{
  "encoder_arch": "vit",
  "model": "contrastive image-text model",
  "dataset": "drawn human figures in many poses",
  "train_examples": 195000,
  "image_size": 32,
  "crop_scale_min": 1,
  "horizontal_flip": false,
  "cutout": 0.25,
  "tokenizer": "char",
  "vocab_size": 30,
  "loss": "softmax",
  "embed_dim": 384,
  "encoder_norm": "layernorm",
  "encoder_norm_position": "pre",
  "encoder_activation": "gelu_tanh",
  "encoder_mlp_ratio": 6,
  "encoder_head_dim": 16,
  "encoder_fused_qkv": true,
  "encoder_bias": "all",
  "encoder_qk_norm": false,
  "encoder_parallel_block": false,
  "encoder_inner_norm": false,
  "encoder_drop_path": 0.1,
  "encoder_patch_size": [2, 2],
  "encoder_layers": 6,
  "encoder_width": 192,
  "encoder_positions": "learned",
  "encoder_pooling": "attention",
  "text_encoder_causal": false,
  "text_encoder_width": 128,
  "text_encoder_layers": 6,
  "text_encoder_norm": "layernorm",
  "text_encoder_norm_position": "pre",
  "text_encoder_activation": "squared_relu",
  "text_encoder_mlp_ratio": 6,
  "text_encoder_head_dim": 32,
  "text_encoder_fused_qkv": true,
  "text_encoder_bias": "none",
  "text_encoder_qk_norm": false,
  "text_encoder_parallel_block": false,
  "text_encoder_inner_norm": false,
  "text_encoder_drop_path": 0.05,
  "text_encoder_positions": "learned",
  "init": "lecun_normal",
  "residual_init": "none",
  "optimizer": "normuon",
  "muon_scale": "match_rms_adamw",
  "learning_rate": 0.0056,
  "momentum": 0.95,
  "nesterov": true,
  "orthogonalizer": "newton_schulz_5",
  "adamw_lr_other_params": 0.0011,
  "max_grad_norm": 1.0,
  "max_steps": 10200,
  "batch_size": 256,
  "epochs": 13.4,
  "lr_schedule": "cosine",
  "final_lr_fraction": 0,
  "warmup_steps": 300,
  "weight_decay": 0.2,
  "adamw_weight_decay_other_params": 0.05
}
Rows from block 3 of the text encoder, named by matrix and row number. Rows with one number belong to one attention dimension. Each number is 200 + 30 x the weight over its row's rms, rounded and kept within 0 to 999. All counts start at 0. After the name is the row's rms in percent of the matrix's.
# v: attention query, key and value (stacked) (text_encoder.blocks.3.attn.qkv.weight, 384x128, the v third), inputs 0-127
# proj: attention output (text_encoder.blocks.3.attn.proj.weight, 128x128, transposed), outputs 0-127
v.6,102,193,262,189,193,189,224,240,209,190,171,251,203,209,202,206,188,148,120,220,207,241,205,265,163,209,230,175,245,224,167,144,220,227,148,163,182,207,194,185,198,174,232,199,176,227,231,227,156,180,217,161,181,132,198,176,175,227,207,188,188,203,174,232,163,251,222,249,180,184,166,210,201,204,189,201,237,205,164,256,197,236,268,193,207,268,190,183,139,184,193,217,204,161,202,262,240,205,139,184,203,197,205,241,187,192,178,179,186,216,181,220,209,176,244,185,188,222,177,192,207,213,210,249,209,189,154,181,159
proj.6,111,191,172,178,207,189,166,167,182,293,216,222,187,221,220,195,208,182,161,231,214,292,176,255,210,163,196,209,166,175,232,244,183,222,217,203,195,173,204,234,172,209,166,184,210,135,164,175,198,198,205,213,206,202,199,245,182,233,211,226,197,188,189,176,230,221,193,146,212,179,188,239,229,204,237,136,176,197,184,212,178,169,235,161,159,193,224,225,246,172,206,208,182,201,257,139,217,131,240,219,239,133,187,233,188,209,199,206,213,232,235,195,208,163,169,183,253,220,173,233,230,203,136,191,211,180,200,218,206
v.7,087,161,213,172,162,182,193,208,228,205,201,191,163,212,172,173,172,211,192,244,214,151,179,189,204,200,223,190,246,178,172,234,147,183,252,220,192,201,193,166,220,180,200,185,224,200,217,209,247,199,198,247,213,240,225,165,164,196,191,162,236,236,259,235,253,176,224,175,198,212,184,187,241,169,221,192,206,287,200,191,225,199,183,216,157,220,196,186,220,110,235,181,182,220,172,143,208,161,207,234,190,238,254,199,178,164,136,207,201,197,211,203,263,221,174,209,209,174,231,185,182,239,214,144,142,264,204,197,182
proj.7,079,223,156,161,246,200,257,168,196,175,224,178,231,172,173,214,225,200,224,181,174,188,207,173,163,196,183,186,181,214,230,167,250,207,200,174,181,165,237,218,207,216,222,195,176,242,200,243,177,217,209,197,203,146,159,205,248,156,186,230,215,169,210,209,253,174,172,256,202,185,223,168,191,204,157,200,229,162,154,224,247,229,166,227,223,196,163,192,245,304,187,202,214,174,176,267,146,208,174,153,197,205,213,180,217,187,238,172,211,168,206,230,153,190,209,162,213,232,218,191,266,150,208,181,236,161,206,200,212
v.8,113,182,236,221,207,237,182,244,198,159,200,226,216,171,257,183,171,206,205,191,208,263,179,200,208,180,185,217,205,199,193,199,235,155,205,214,224,204,155,191,201,179,211,205,198,214,155,188,202,204,203,205,214,237,203,210,202,215,218,228,188,189,177,189,106,180,156,205,228,183,221,200,212,204,203,175,169,128,226,229,180,131,117,162,238,162,197,202,175,210,179,168,237,186,179,167,208,208,246,203,220,175,208,258,242,235,250,251,174,177,174,204,223,184,195,239,222,154,201,176,158,234,254,264,225,221,126,224,231
proj.8,115,223,219,235,170,238,164,211,141,263,157,254,186,248,232,159,250,203,203,192,209,204,207,191,239,159,204,193,237,138,203,177,179,173,174,242,186,261,181,200,198,206,198,207,207,155,258,181,154,185,156,177,183,189,223,233,242,181,247,236,225,212,214,159,146,215,176,185,181,223,194,203,188,246,201,233,173,162,217,175,217,206,223,192,175,187,212,198,220,149,208,185,161,215,234,176,215,223,239,183,160,245,177,203,209,221,176,200,212,208,207,131,143,223,218,261,158,144,201,190,190,233,246,219,177,185,233,193,204
v.9,101,201,166,172,237,219,189,189,218,236,191,193,199,202,172,211,205,224,233,186,244,167,219,234,172,159,167,234,161,275,188,189,283,207,169,192,147,162,258,230,215,221,215,202,179,155,202,236,143,166,218,241,201,184,227,240,172,196,193,200,199,162,203,200,220,197,188,195,224,155,190,215,190,164,174,176,201,212,235,184,236,152,229,156,155,146,231,227,223,202,233,201,240,179,194,280,180,167,193,222,232,219,203,219,183,228,204,201,208,194,175,174,163,225,152,186,209,242,134,236,176,235,212,170,219,158,230,168,240
proj.9,080,191,186,211,181,205,177,221,147,157,164,187,214,208,223,204,218,192,206,225,197,208,219,191,211,247,207,221,190,153,221,189,166,238,269,206,238,213,193,166,212,196,193,180,229,192,193,122,226,214,190,224,197,279,175,194,189,186,180,144,174,197,217,199,184,257,217,222,186,287,218,222,134,224,227,259,170,199,175,214,131,256,212,202,215,222,171,163,177,217,203,244,186,206,242,147,203,204,145,222,187,141,175,239,189,176,185,192,187,177,206,193,231,211,192,204,205,165,242,196,206,161,182,258,200,186,224,190,132
v.10,082,223,264,222,228,170,166,260,236,230,185,242,222,219,245,179,249,209,128,192,153,237,216,210,168,209,241,154,206,203,177,133,217,166,144,219,226,253,173,220,165,178,182,212,218,222,213,210,169,200,189,167,212,151,218,141,219,237,199,211,190,185,168,205,165,184,198,187,175,230,169,232,228,232,228,180,165,171,148,233,202,203,215,209,234,191,200,174,191,191,161,202,202,200,186,154,211,189,193,147,265,179,227,229,195,256,146,163,208,197,218,224,209,180,233,254,191,197,212,198,204,241,217,205,142,191,166,204,177
proj.10,084,182,162,197,173,226,196,185,136,233,198,238,172,176,229,192,205,182,182,240,273,203,180,241,203,177,167,236,230,206,198,226,220,170,203,213,206,204,196,226,144,169,215,208,156,172,174,192,133,249,264,213,203,198,185,274,182,180,259,250,217,171,202,166,195,170,206,156,227,152,180,245,229,179,152,147,191,134,168,162,213,144,204,193,179,204,213,241,213,149,208,235,193,205,241,178,195,210,198,210,176,219,153,177,201,204,237,178,203,219,214,199,175,232,171,208,252,196,218,187,214,206,205,171,268,183,217,181,220
v.11,077,184,219,239,169,270,238,191,220,162,264,263,171,247,171,198,192,218,218,185,198,202,235,194,199,210,198,224,203,218,230,223,177,226,193,105,212,219,199,168,200,205,197,245,199,235,231,167,217,259,201,219,190,208,185,225,204,186,195,180,233,263,198,153,196,192,228,203,213,214,226,144,191,172,160,215,230,246,203,180,176,243,194,193,188,187,214,229,218,199,196,204,212,207,159,199,196,192,145,203,128,183,123,184,152,146,216,220,193,178,194,154,180,212,222,156,199,188,228,130,205,198,206,237,189,187,244,158,153
proj.11,070,267,187,107,188,221,166,215,235,257,159,148,171,197,184,232,237,188,197,197,207,218,170,203,242,160,199,153,208,154,211,194,202,211,202,255,185,221,205,163,219,178,201,149,217,178,189,229,215,165,150,151,181,199,240,152,212,187,223,170,201,201,194,232,241,183,178,235,183,185,151,193,195,220,255,180,165,222,226,221,214,193,173,251,207,214,218,212,145,207,171,193,187,218,210,220,235,184,208,196,228,208,243,231,236,215,173,204,171,194,198,249,243,207,237,229,156,160,196,235,198,171,188,132,174,207,219,274,211
v.12,090,227,184,227,164,173,225,171,228,180,164,237,253,179,218,271,208,172,213,170,143,230,186,194,198,222,211,170,191,235,206,229,179,228,156,144,178,198,232,205,189,186,194,216,231,232,247,239,165,237,193,195,170,193,197,162,175,195,198,197,169,220,221,196,211,244,262,228,160,195,164,185,201,190,203,227,260,222,144,178,203,270,301,206,213,215,157,180,158,232,186,141,237,172,190,231,190,196,205,171,187,172,198,220,203,178,225,207,248,204,194,186,187,207,246,145,193,177,158,191,235,154,202,238,216,177,207,184,189
proj.12,080,240,192,165,227,185,166,210,227,242,214,195,229,192,217,216,167,193,168,266,188,244,171,260,189,182,197,226,177,180,167,225,184,182,218,235,211,171,204,171,141,243,191,139,198,171,163,192,247,201,197,201,187,194,205,211,202,204,186,209,189,173,170,217,205,183,153,196,196,177,208,247,259,201,281,129,167,216,198,187,179,174,193,224,236,212,252,187,190,173,184,235,173,169,244,163,220,155,162,219,254,197,191,246,194,232,172,230,187,233,202,195,258,185,194,178,237,219,229,214,186,240,123,164,164,220,177,223,159
v.13,129,193,173,216,181,191,235,204,246,186,157,220,213,214,208,229,211,199,214,207,116,208,172,194,220,227,234,214,219,229,180,217,152,174,187,187,227,228,196,183,194,172,132,210,243,232,173,208,242,246,195,183,181,197,219,137,210,195,140,206,166,196,179,185,203,223,227,228,192,214,214,218,205,158,201,249,201,224,166,228,203,249,264,250,226,205,144,161,146,211,164,217,192,201,130,161,158,196,199,179,178,206,187,155,179,148,201,197,222,244,182,219,252,214,234,196,241,172,235,205,253,156,157,251,219,188,170,174,190
proj.13,097,264,246,206,221,134,209,189,212,168,247,193,209,197,175,161,199,204,176,234,231,227,217,240,240,154,207,151,177,227,169,235,220,261,156,216,187,181,183,245,167,202,223,206,192,209,149,209,194,173,231,124,239,162,202,175,181,218,220,208,178,220,173,200,183,175,158,202,184,151,176,233,221,176,212,156,181,189,240,145,259,173,203,199,216,221,253,235,178,213,182,216,188,156,218,221,271,213,180,184,247,203,190,221,216,242,221,160,217,196,222,169,198,201,244,176,233,208,173,220,180,205,154,148,177,218,224,239,214
v.14,100,198,212,202,164,173,221,232,259,210,146,207,239,187,236,229,185,197,148,199,164,222,175,255,192,246,222,204,211,239,157,177,200,195,168,206,188,244,194,220,201,137,167,196,211,245,178,232,189,215,219,140,206,188,232,151,182,244,174,190,178,182,191,202,190,223,206,212,156,203,173,233,237,207,210,196,178,240,144,240,200,207,253,226,216,210,148,154,122,173,170,181,193,171,132,189,205,183,206,172,215,206,259,231,230,199,181,192,219,251,159,219,270,215,221,228,215,202,217,210,218,200,203,211,210,233,146,151,180
proj.14,089,199,178,211,217,178,200,199,169,198,241,220,206,193,210,174,242,190,191,260,244,268,190,230,220,183,209,194,195,233,195,238,240,207,186,176,225,190,197,250,149,214,209,217,186,170,167,181,202,189,230,226,223,173,166,203,204,180,202,242,208,154,190,158,206,158,160,171,229,142,181,251,208,196,192,167,190,129,180,124,228,178,215,190,177,194,228,214,257,217,206,203,198,185,255,202,214,210,198,190,239,174,146,188,183,247,216,162,237,190,260,191,167,172,196,182,286,198,188,194,242,199,146,184,215,125,227,240,208
v.15,080,179,172,224,184,253,211,222,214,180,253,140,140,210,152,186,154,201,206,219,238,174,183,218,275,156,205,229,225,162,219,199,186,213,270,185,216,171,163,144,194,219,213,162,215,204,176,162,234,174,202,203,248,201,192,204,230,233,218,190,250,201,207,205,181,224,208,212,244,180,249,159,178,159,223,193,167,236,256,199,156,188,138,211,165,225,184,228,255,178,230,223,178,222,204,180,214,212,207,226,129,228,162,192,221,168,244,218,150,178,154,225,198,218,221,180,174,195,229,171,176,195,185,224,199,223,207,201,166
proj.15,066,172,246,172,212,189,212,193,189,187,183,224,243,210,156,172,206,205,171,180,172,212,218,161,178,226,225,140,192,207,195,216,176,223,144,177,164,198,236,240,279,167,202,217,189,222,226,219,220,158,173,223,159,191,236,178,204,209,175,188,205,234,230,204,215,204,151,217,194,219,171,134,214,236,200,235,261,196,229,249,273,203,178,187,206,225,226,219,176,219,180,131,208,243,164,231,231,183,224,195,211,191,249,159,167,204,155,202,230,208,238,208,188,135,225,171,155,164,131,213,219,190,233,185,172,195,197,243,229
v.16,084,197,185,234,233,197,151,273,206,212,176,172,213,181,193,256,232,206,205,178,184,246,185,194,188,248,212,224,146,223,193,150,211,199,192,195,212,254,189,258,164,200,156,192,245,212,155,158,232,210,233,207,185,236,202,200,250,264,160,189,169,154,155,178,176,201,220,216,236,203,219,250,223,186,221,212,109,148,187,198,174,206,188,228,254,152,180,215,183,217,155,186,199,205,168,188,160,189,260,148,191,165,221,194,178,214,244,218,218,172,184,206,200,208,203,223,195,181,203,177,238,173,165,221,177,233,169,185,231
proj.16,075,172,272,228,160,187,235,151,200,147,212,261,196,201,228,145,197,235,189,227,216,168,213,189,225,218,184,207,252,244,184,239,184,194,187,232,221,199,205,172,207,172,221,233,190,222,212,200,158,202,192,170,239,148,219,164,168,162,217,233,193,192,203,162,160,164,166,197,183,198,192,192,191,194,164,221,248,207,199,125,296,182,206,221,185,207,229,196,169,192,194,229,161,196,197,213,235,261,156,216,168,249,156,171,194,202,183,159,201,187,234,175,149,224,211,145,198,198,234,218,181,255,231,193,209,166,234,221,206
v.17,082,140,174,193,216,206,222,171,222,118,212,242,170,207,211,94,180,209,189,230,159,224,182,219,190,171,208,201,267,139,208,186,189,180,253,207,177,192,124,170,202,161,197,193,221,230,180,183,214,196,198,203,206,182,183,186,197,210,207,248,169,226,228,213,176,168,169,216,210,208,179,231,142,181,177,178,208,188,232,253,187,186,157,208,201,263,206,187,215,191,247,139,196,234,151,253,190,237,197,230,229,216,211,164,217,160,238,220,196,188,194,253,227,192,190,195,227,238,234,207,233,221,216,185,181,234,179,236,207
proj.17,075,240,182,220,153,186,201,205,208,285,177,169,236,259,193,224,239,219,199,155,205,216,215,215,263,211,240,171,163,199,171,219,176,215,114,190,217,199,224,200,229,240,162,202,218,174,215,227,224,166,221,161,252,190,186,196,254,239,188,197,239,227,177,199,188,204,221,180,170,182,229,207,249,179,206,190,173,194,237,193,196,227,197,184,153,192,183,209,216,179,194,280,165,186,280,152,223,187,213,168,178,206,173,220,186,191,191,144,224,220,169,226,155,184,224,217,153,219,179,174,197,148,195,235,240,173,201,170,226
v.18,121,191,237,250,218,156,217,191,249,180,186,203,241,174,240,186,213,178,192,192,138,252,146,206,171,200,204,155,205,196,171,175,205,204,139,216,209,211,203,211,186,156,168,224,194,255,168,228,158,231,198,174,186,143,216,149,218,199,158,230,126,188,197,227,205,218,226,200,176,190,178,234,196,198,183,215,202,172,157,239,218,207,281,183,216,217,184,172,147,267,154,198,209,183,170,237,188,226,202,204,261,182,222,207,223,221,207,207,228,249,199,217,191,195,227,207,231,213,162,267,199,214,211,242,213,152,151,177,211
proj.18,117,211,188,201,187,191,179,231,156,242,177,241,204,233,213,173,220,157,166,223,230,235,198,260,217,186,233,272,173,219,221,239,203,209,222,201,196,213,172,210,152,248,179,200,219,157,172,134,220,210,236,186,245,228,155,216,149,206,197,209,185,187,179,166,147,227,199,191,227,211,194,283,262,189,224,170,169,179,180,183,153,160,225,205,181,178,193,226,221,147,210,233,152,172,266,118,228,184,173,210,208,167,195,256,161,225,200,177,222,216,203,191,212,175,204,229,225,222,206,196,199,221,154,188,192,202,220,190,177
v.19,104,191,197,242,188,204,203,241,201,273,175,200,242,186,197,257,214,169,164,180,236,211,240,228,156,195,194,218,147,262,173,209,276,221,125,169,163,215,275,247,220,192,197,175,176,181,202,211,174,217,242,199,192,146,192,189,208,216,175,169,196,166,170,160,186,187,268,218,194,179,208,227,251,219,176,184,206,199,166,151,214,214,239,215,214,183,157,219,149,219,180,211,206,192,192,240,196,175,165,170,223,188,200,230,200,214,225,205,241,218,173,166,163,213,196,208,198,261,177,183,242,187,174,198,226,208,202,147,148
proj.19,088,174,181,147,195,179,162,171,209,167,191,189,157,204,210,206,213,208,184,262,218,214,188,264,224,249,197,208,189,196,248,203,175,211,297,207,218,184,159,161,146,211,207,193,255,192,175,140,244,207,150,183,206,227,195,173,174,215,207,215,184,195,169,220,224,203,165,175,190,209,144,242,169,202,272,203,190,215,196,188,162,166,252,223,175,202,229,173,198,162,221,195,208,173,234,167,214,201,210,221,216,190,185,240,168,217,175,180,185,176,259,221,237,170,184,181,249,185,280,236,206,213,184,162,177,144,220,228,189
v.20,112,161,181,178,203,241,166,162,183,204,250,175,155,248,127,186,201,229,231,173,227,190,225,181,248,203,249,242,179,159,185,168,197,237,243,188,231,191,199,193,176,230,192,217,219,196,193,166,237,224,161,228,156,210,195,275,216,209,192,248,206,193,207,194,255,185,202,182,226,216,183,172,153,189,198,201,205,199,240,208,188,174,161,243,170,212,224,196,265,220,243,207,180,249,213,215,198,200,178,218,207,220,166,163,226,202,205,192,132,181,226,195,160,235,214,117,160,173,234,202,210,202,133,200,155,191,249,223,197
proj.20,114,189,248,206,195,231,238,203,268,168,174,202,213,179,189,207,201,200,176,181,155,192,215,158,164,191,209,194,187,205,212,224,171,228,164,151,188,222,221,183,274,178,202,197,187,243,210,227,176,193,251,153,236,180,219,184,163,191,187,132,200,236,243,199,186,211,224,220,175,214,212,174,235,208,173,252,250,264,190,229,216,242,167,152,215,203,188,222,129,223,195,192,215,197,170,224,223,168,182,219,128,168,209,193,174,151,187,229,217,203,164,245,196,189,206,195,134,207,132,194,165,171,258,208,234,229,199,211,237
v.21,090,228,207,238,207,228,197,236,191,155,216,201,185,211,220,193,216,233,199,239,206,181,224,192,213,202,193,170,202,183,234,231,117,155,186,204,251,231,210,184,196,240,187,186,216,206,224,184,200,162,213,195,259,241,216,141,213,226,235,181,230,234,169,186,136,196,177,205,226,212,237,173,204,159,230,221,180,182,207,197,204,239,168,146,226,167,181,220,252,170,192,216,226,189,224,120,189,237,225,209,131,188,153,220,160,178,187,216,223,146,202,214,210,155,190,230,192,138,186,142,191,161,251,250,254,200,193,218,203
proj.21,092,223,209,194,242,211,189,215,176,228,205,217,194,218,192,198,156,214,215,174,198,176,169,146,245,157,197,195,240,200,188,154,257,154,170,255,177,211,171,215,218,132,224,156,160,200,208,240,203,184,139,204,145,181,213,242,219,166,223,207,217,190,225,181,216,190,191,230,189,194,169,192,142,217,181,153,179,154,247,197,220,182,157,258,196,235,260,182,186,209,169,204,165,217,139,227,178,207,202,199,248,246,245,182,245,247,192,222,153,214,212,168,199,264,219,239,196,204,235,210,174,224,196,161,177,219,193,201,154
v.22,096,241,132,186,207,190,247,240,229,238,189,188,182,230,201,277,239,199,208,203,190,173,188,194,201,251,184,230,244,231,223,209,176,165,170,149,218,177,177,194,167,237,175,184,215,190,201,212,199,179,195,169,211,186,206,153,227,196,180,201,225,207,185,182,165,257,178,242,189,189,245,200,221,197,173,248,224,255,206,230,178,243,236,235,213,218,209,164,235,174,199,251,199,188,192,158,150,189,171,194,174,200,144,96,183,145,207,186,230,228,197,200,176,226,232,215,185,184,188,178,235,157,148,216,262,169,219,185,192
proj.22,091,207,228,198,191,134,188,193,174,136,241,168,205,199,171,212,144,203,206,201,219,147,208,228,216,165,209,153,139,194,169,193,183,252,179,231,186,197,205,235,229,152,203,231,182,204,163,189,220,180,235,208,167,255,201,235,177,249,215,169,172,207,186,221,237,198,217,173,189,187,197,184,157,150,202,189,207,196,271,162,228,208,225,149,211,223,217,240,156,240,168,179,251,212,189,242,234,220,244,192,227,194,206,228,241,215,200,189,180,195,186,157,231,197,214,178,240,198,147,214,169,232,176,201,150,288,167,219,199
v.23,088,183,220,216,186,152,201,195,202,209,125,164,236,203,183,249,204,183,173,210,186,170,217,261,199,259,217,198,197,201,164,166,144,222,168,212,183,226,238,221,204,197,172,200,210,217,214,231,241,177,228,200,184,177,200,170,186,265,212,147,163,205,169,212,197,235,243,197,177,176,216,208,199,200,222,226,194,208,161,165,207,273,274,211,197,224,143,200,170,212,211,220,174,162,195,249,232,172,208,184,154,217,229,239,191,130,199,169,202,219,140,220,245,228,242,198,203,177,235,236,232,141,150,236,191,199,187,174,184
proj.23,087,191,203,188,223,171,226,183,217,171,232,260,210,181,188,157,161,196,162,233,186,252,196,216,208,202,206,206,167,271,227,242,249,211,234,159,203,134,199,220,168,175,230,186,222,186,150,206,238,214,156,204,232,158,195,141,230,212,156,235,180,182,198,188,220,176,169,202,217,184,181,200,187,215,233,170,251,193,218,205,239,135,189,215,219,224,227,170,219,228,177,195,220,178,188,170,191,215,169,190,247,162,192,212,188,218,193,216,218,180,271,198,181,172,192,136,278,274,201,251,200,235,178,151,214,171,182,210,205
v.24,098,207,252,178,213,186,174,208,146,165,254,179,171,166,229,164,204,198,183,215,223,206,198,185,184,164,164,131,230,126,201,239,141,187,241,252,210,175,192,184,220,209,247,186,182,200,210,179,172,162,186,178,242,231,184,161,183,173,255,193,235,229,216,217,214,166,149,135,180,227,217,177,196,212,219,224,174,195,213,199,213,198,151,178,216,212,233,227,231,171,231,213,193,199,251,159,234,238,214,225,192,169,219,230,200,224,184,208,239,179,268,200,193,165,177,252,170,183,174,181,202,186,273,146,213,210,204,245,207
proj.24,087,173,152,231,229,241,216,191,201,267,204,189,165,217,192,248,184,179,239,147,203,134,191,140,146,210,206,234,219,216,232,128,247,124,182,196,197,205,185,210,210,194,188,175,151,211,214,224,192,207,190,230,158,211,187,256,241,162,200,221,223,165,206,194,238,245,237,245,209,183,224,163,198,198,172,193,222,179,188,230,180,185,200,207,180,165,159,179,222,235,186,172,199,229,143,231,127,216,219,214,198,244,244,174,238,213,202,185,147,215,158,211,198,240,163,238,195,210,221,190,197,236,198,208,196,221,183,154,218
v.25,106,215,205,176,182,147,234,237,246,258,166,178,209,187,212,226,229,194,173,223,161,222,175,203,174,217,214,146,257,189,168,206,153,212,130,218,225,213,229,183,180,174,158,191,208,221,188,223,183,211,203,155,211,171,223,123,188,191,136,190,166,207,221,231,222,239,247,219,189,212,192,225,245,177,205,214,218,245,163,253,214,261,279,224,225,240,176,171,172,210,151,237,189,187,160,171,171,182,163,204,226,193,222,168,163,173,177,206,263,252,206,221,199,217,212,207,205,198,173,205,233,172,194,218,220,193,192,158,191
proj.25,078,200,187,191,262,162,218,174,216,150,256,197,187,205,189,200,182,181,193,214,206,211,182,222,175,185,208,273,138,251,222,205,224,218,232,200,166,185,190,253,196,212,219,207,190,208,157,166,249,210,236,205,189,228,145,210,116,220,208,191,180,148,176,171,231,182,147,200,200,184,214,254,216,146,203,155,188,191,191,170,177,202,233,206,185,194,217,237,239,214,201,223,213,173,180,230,225,197,181,207,227,176,227,236,205,259,215,129,207,231,185,200,238,180,198,176,267,234,211,220,180,247,121,171,175,212,189,227,161
v.26,080,219,130,223,185,237,296,198,192,215,224,228,206,171,190,147,183,178,153,240,237,202,250,225,134,172,198,219,208,233,199,244,258,215,207,211,177,194,211,173,238,174,198,158,158,212,220,172,203,220,190,180,212,145,192,121,235,155,202,197,225,189,205,175,164,168,235,267,177,201,222,216,202,219,141,183,223,213,158,181,207,228,216,217,213,203,152,201,214,211,156,171,215,221,216,207,187,224,165,191,238,193,199,184,178,181,197,174,215,220,201,206,201,150,217,200,236,288,219,180,202,231,212,162,210,223,197,184,158
proj.26,083,167,181,178,208,174,114,231,198,220,194,136,189,224,202,251,194,240,193,202,211,214,206,254,284,220,198,139,189,188,198,188,162,194,218,206,201,200,200,195,161,205,194,198,229,169,183,186,245,182,197,203,188,250,168,209,200,240,196,211,222,240,160,255,228,196,214,130,188,201,145,233,196,143,285,196,150,216,251,217,160,177,215,197,130,227,204,209,181,144,217,226,202,205,226,171,205,186,248,173,196,217,213,241,171,220,208,190,211,197,203,227,233,194,197,238,244,161,216,201,213,163,166,193,217,165,191,224,207
v.27,090,126,226,162,223,165,186,239,227,216,114,257,196,203,174,181,206,161,193,211,174,248,196,234,157,190,240,201,227,219,158,167,242,196,188,224,153,202,162,171,189,173,201,186,241,186,210,208,199,192,206,217,175,169,192,188,197,206,191,201,147,167,237,236,195,209,201,216,202,197,157,255,216,211,202,161,183,206,191,275,202,199,218,256,216,262,229,206,143,190,231,165,196,212,175,261,195,143,175,168,239,203,237,195,203,164,208,194,188,174,187,252,275,217,224,213,234,222,186,214,236,212,143,204,174,199,192,205,196
proj.27,094,234,176,234,179,161,207,137,188,224,214,207,225,209,212,191,224,244,153,196,194,223,213,247,217,209,193,233,185,190,210,242,177,213,189,142,193,166,245,234,175,221,204,230,201,163,195,206,180,203,266,158,266,193,211,182,169,253,198,255,209,207,176,188,203,187,212,160,203,165,215,236,218,181,186,200,219,241,202,175,198,220,243,169,145,206,192,190,245,173,210,288,200,170,228,169,256,203,185,201,164,176,140,222,189,166,230,145,247,231,202,208,131,158,184,137,201,230,209,207,211,181,193,209,247,172,218,175,203
v.28,084,182,187,190,196,234,201,159,181,146,197,163,186,239,212,207,176,210,218,193,206,183,195,201,280,238,237,247,205,191,177,188,195,173,229,192,229,193,136,190,186,213,193,214,218,188,190,228,236,197,147,210,179,178,214,242,217,207,239,253,199,167,167,181,155,215,151,242,213,197,189,170,146,188,191,185,201,180,238,201,190,154,181,194,172,224,197,139,224,208,244,213,211,220,216,170,182,233,203,232,202,259,158,200,264,190,246,194,111,216,153,222,211,220,241,183,206,166,232,242,148,225,147,257,204,213,182,237,172
proj.28,083,233,257,240,156,211,195,228,215,182,178,240,248,202,205,157,202,213,175,196,175,263,225,183,221,148,232,135,158,184,185,213,148,253,166,174,208,224,199,209,194,179,180,216,225,198,199,211,196,181,234,201,220,171,218,219,233,237,198,196,206,279,226,195,166,205,194,180,170,204,193,176,203,237,199,218,210,181,233,236,215,222,158,152,230,206,213,238,152,219,181,128,210,195,211,180,230,169,251,157,153,175,187,195,168,187,169,262,243,204,201,176,189,175,227,219,154,209,155,158,189,171,254,242,205,230,187,180,252
v.29,095,144,179,199,188,198,195,181,240,190,169,173,185,262,177,232,173,200,211,177,181,156,186,225,259,242,217,280,213,212,143,224,217,197,210,182,190,211,175,178,191,208,165,198,222,193,164,226,245,198,199,211,201,177,207,202,212,236,179,207,214,175,194,197,205,212,190,179,166,195,237,215,207,197,185,206,204,261,218,238,169,186,198,242,145,246,207,187,193,178,250,235,161,233,174,210,196,153,177,208,163,258,173,150,254,154,204,223,180,241,184,221,225,224,212,221,199,206,260,212,259,157,106,195,212,195,214,177,130
proj.29,087,228,209,203,195,148,247,170,204,159,222,172,217,197,161,189,216,205,172,222,202,222,218,203,199,199,229,165,157,213,227,210,209,283,146,126,216,165,203,257,205,191,213,234,198,212,168,213,196,176,218,152,253,204,217,151,192,229,187,199,189,187,201,214,207,197,217,202,206,177,190,179,180,219,200,227,239,217,223,167,269,199,220,164,225,205,171,191,189,264,189,146,246,173,219,239,256,214,189,175,227,128,195,189,189,171,225,159,253,147,225,209,149,203,218,130,205,227,155,198,185,160,221,193,180,200,214,210,258
v.30,101,227,271,221,184,241,153,221,184,214,213,250,233,187,224,188,194,236,200,176,222,232,248,209,181,195,199,189,156,191,233,188,216,187,177,207,225,217,233,197,202,211,231,207,206,200,219,191,192,193,172,197,251,270,186,224,212,239,225,198,231,211,183,191,176,184,185,167,168,207,185,129,193,229,226,191,194,167,201,172,206,166,129,163,191,137,233,219,194,180,184,175,214,135,230,136,235,187,233,180,213,160,203,271,196,248,192,218,173,157,209,130,218,184,175,218,182,169,179,170,160,228,289,186,170,208,220,201,213
proj.30,095,194,182,202,225,276,170,215,173,246,182,216,173,174,222,211,231,185,210,222,197,196,168,157,232,178,170,235,234,151,210,153,258,133,213,211,218,251,187,187,157,168,222,181,146,175,210,211,163,209,180,215,128,208,229,260,200,120,229,210,204,152,231,167,197,169,177,220,240,203,218,233,184,251,146,177,200,163,169,190,201,166,180,242,219,192,218,167,229,181,185,208,184,240,177,230,153,199,203,228,188,232,213,175,236,203,211,230,193,195,219,207,167,228,167,243,185,151,245,189,198,218,235,179,235,167,211,202,197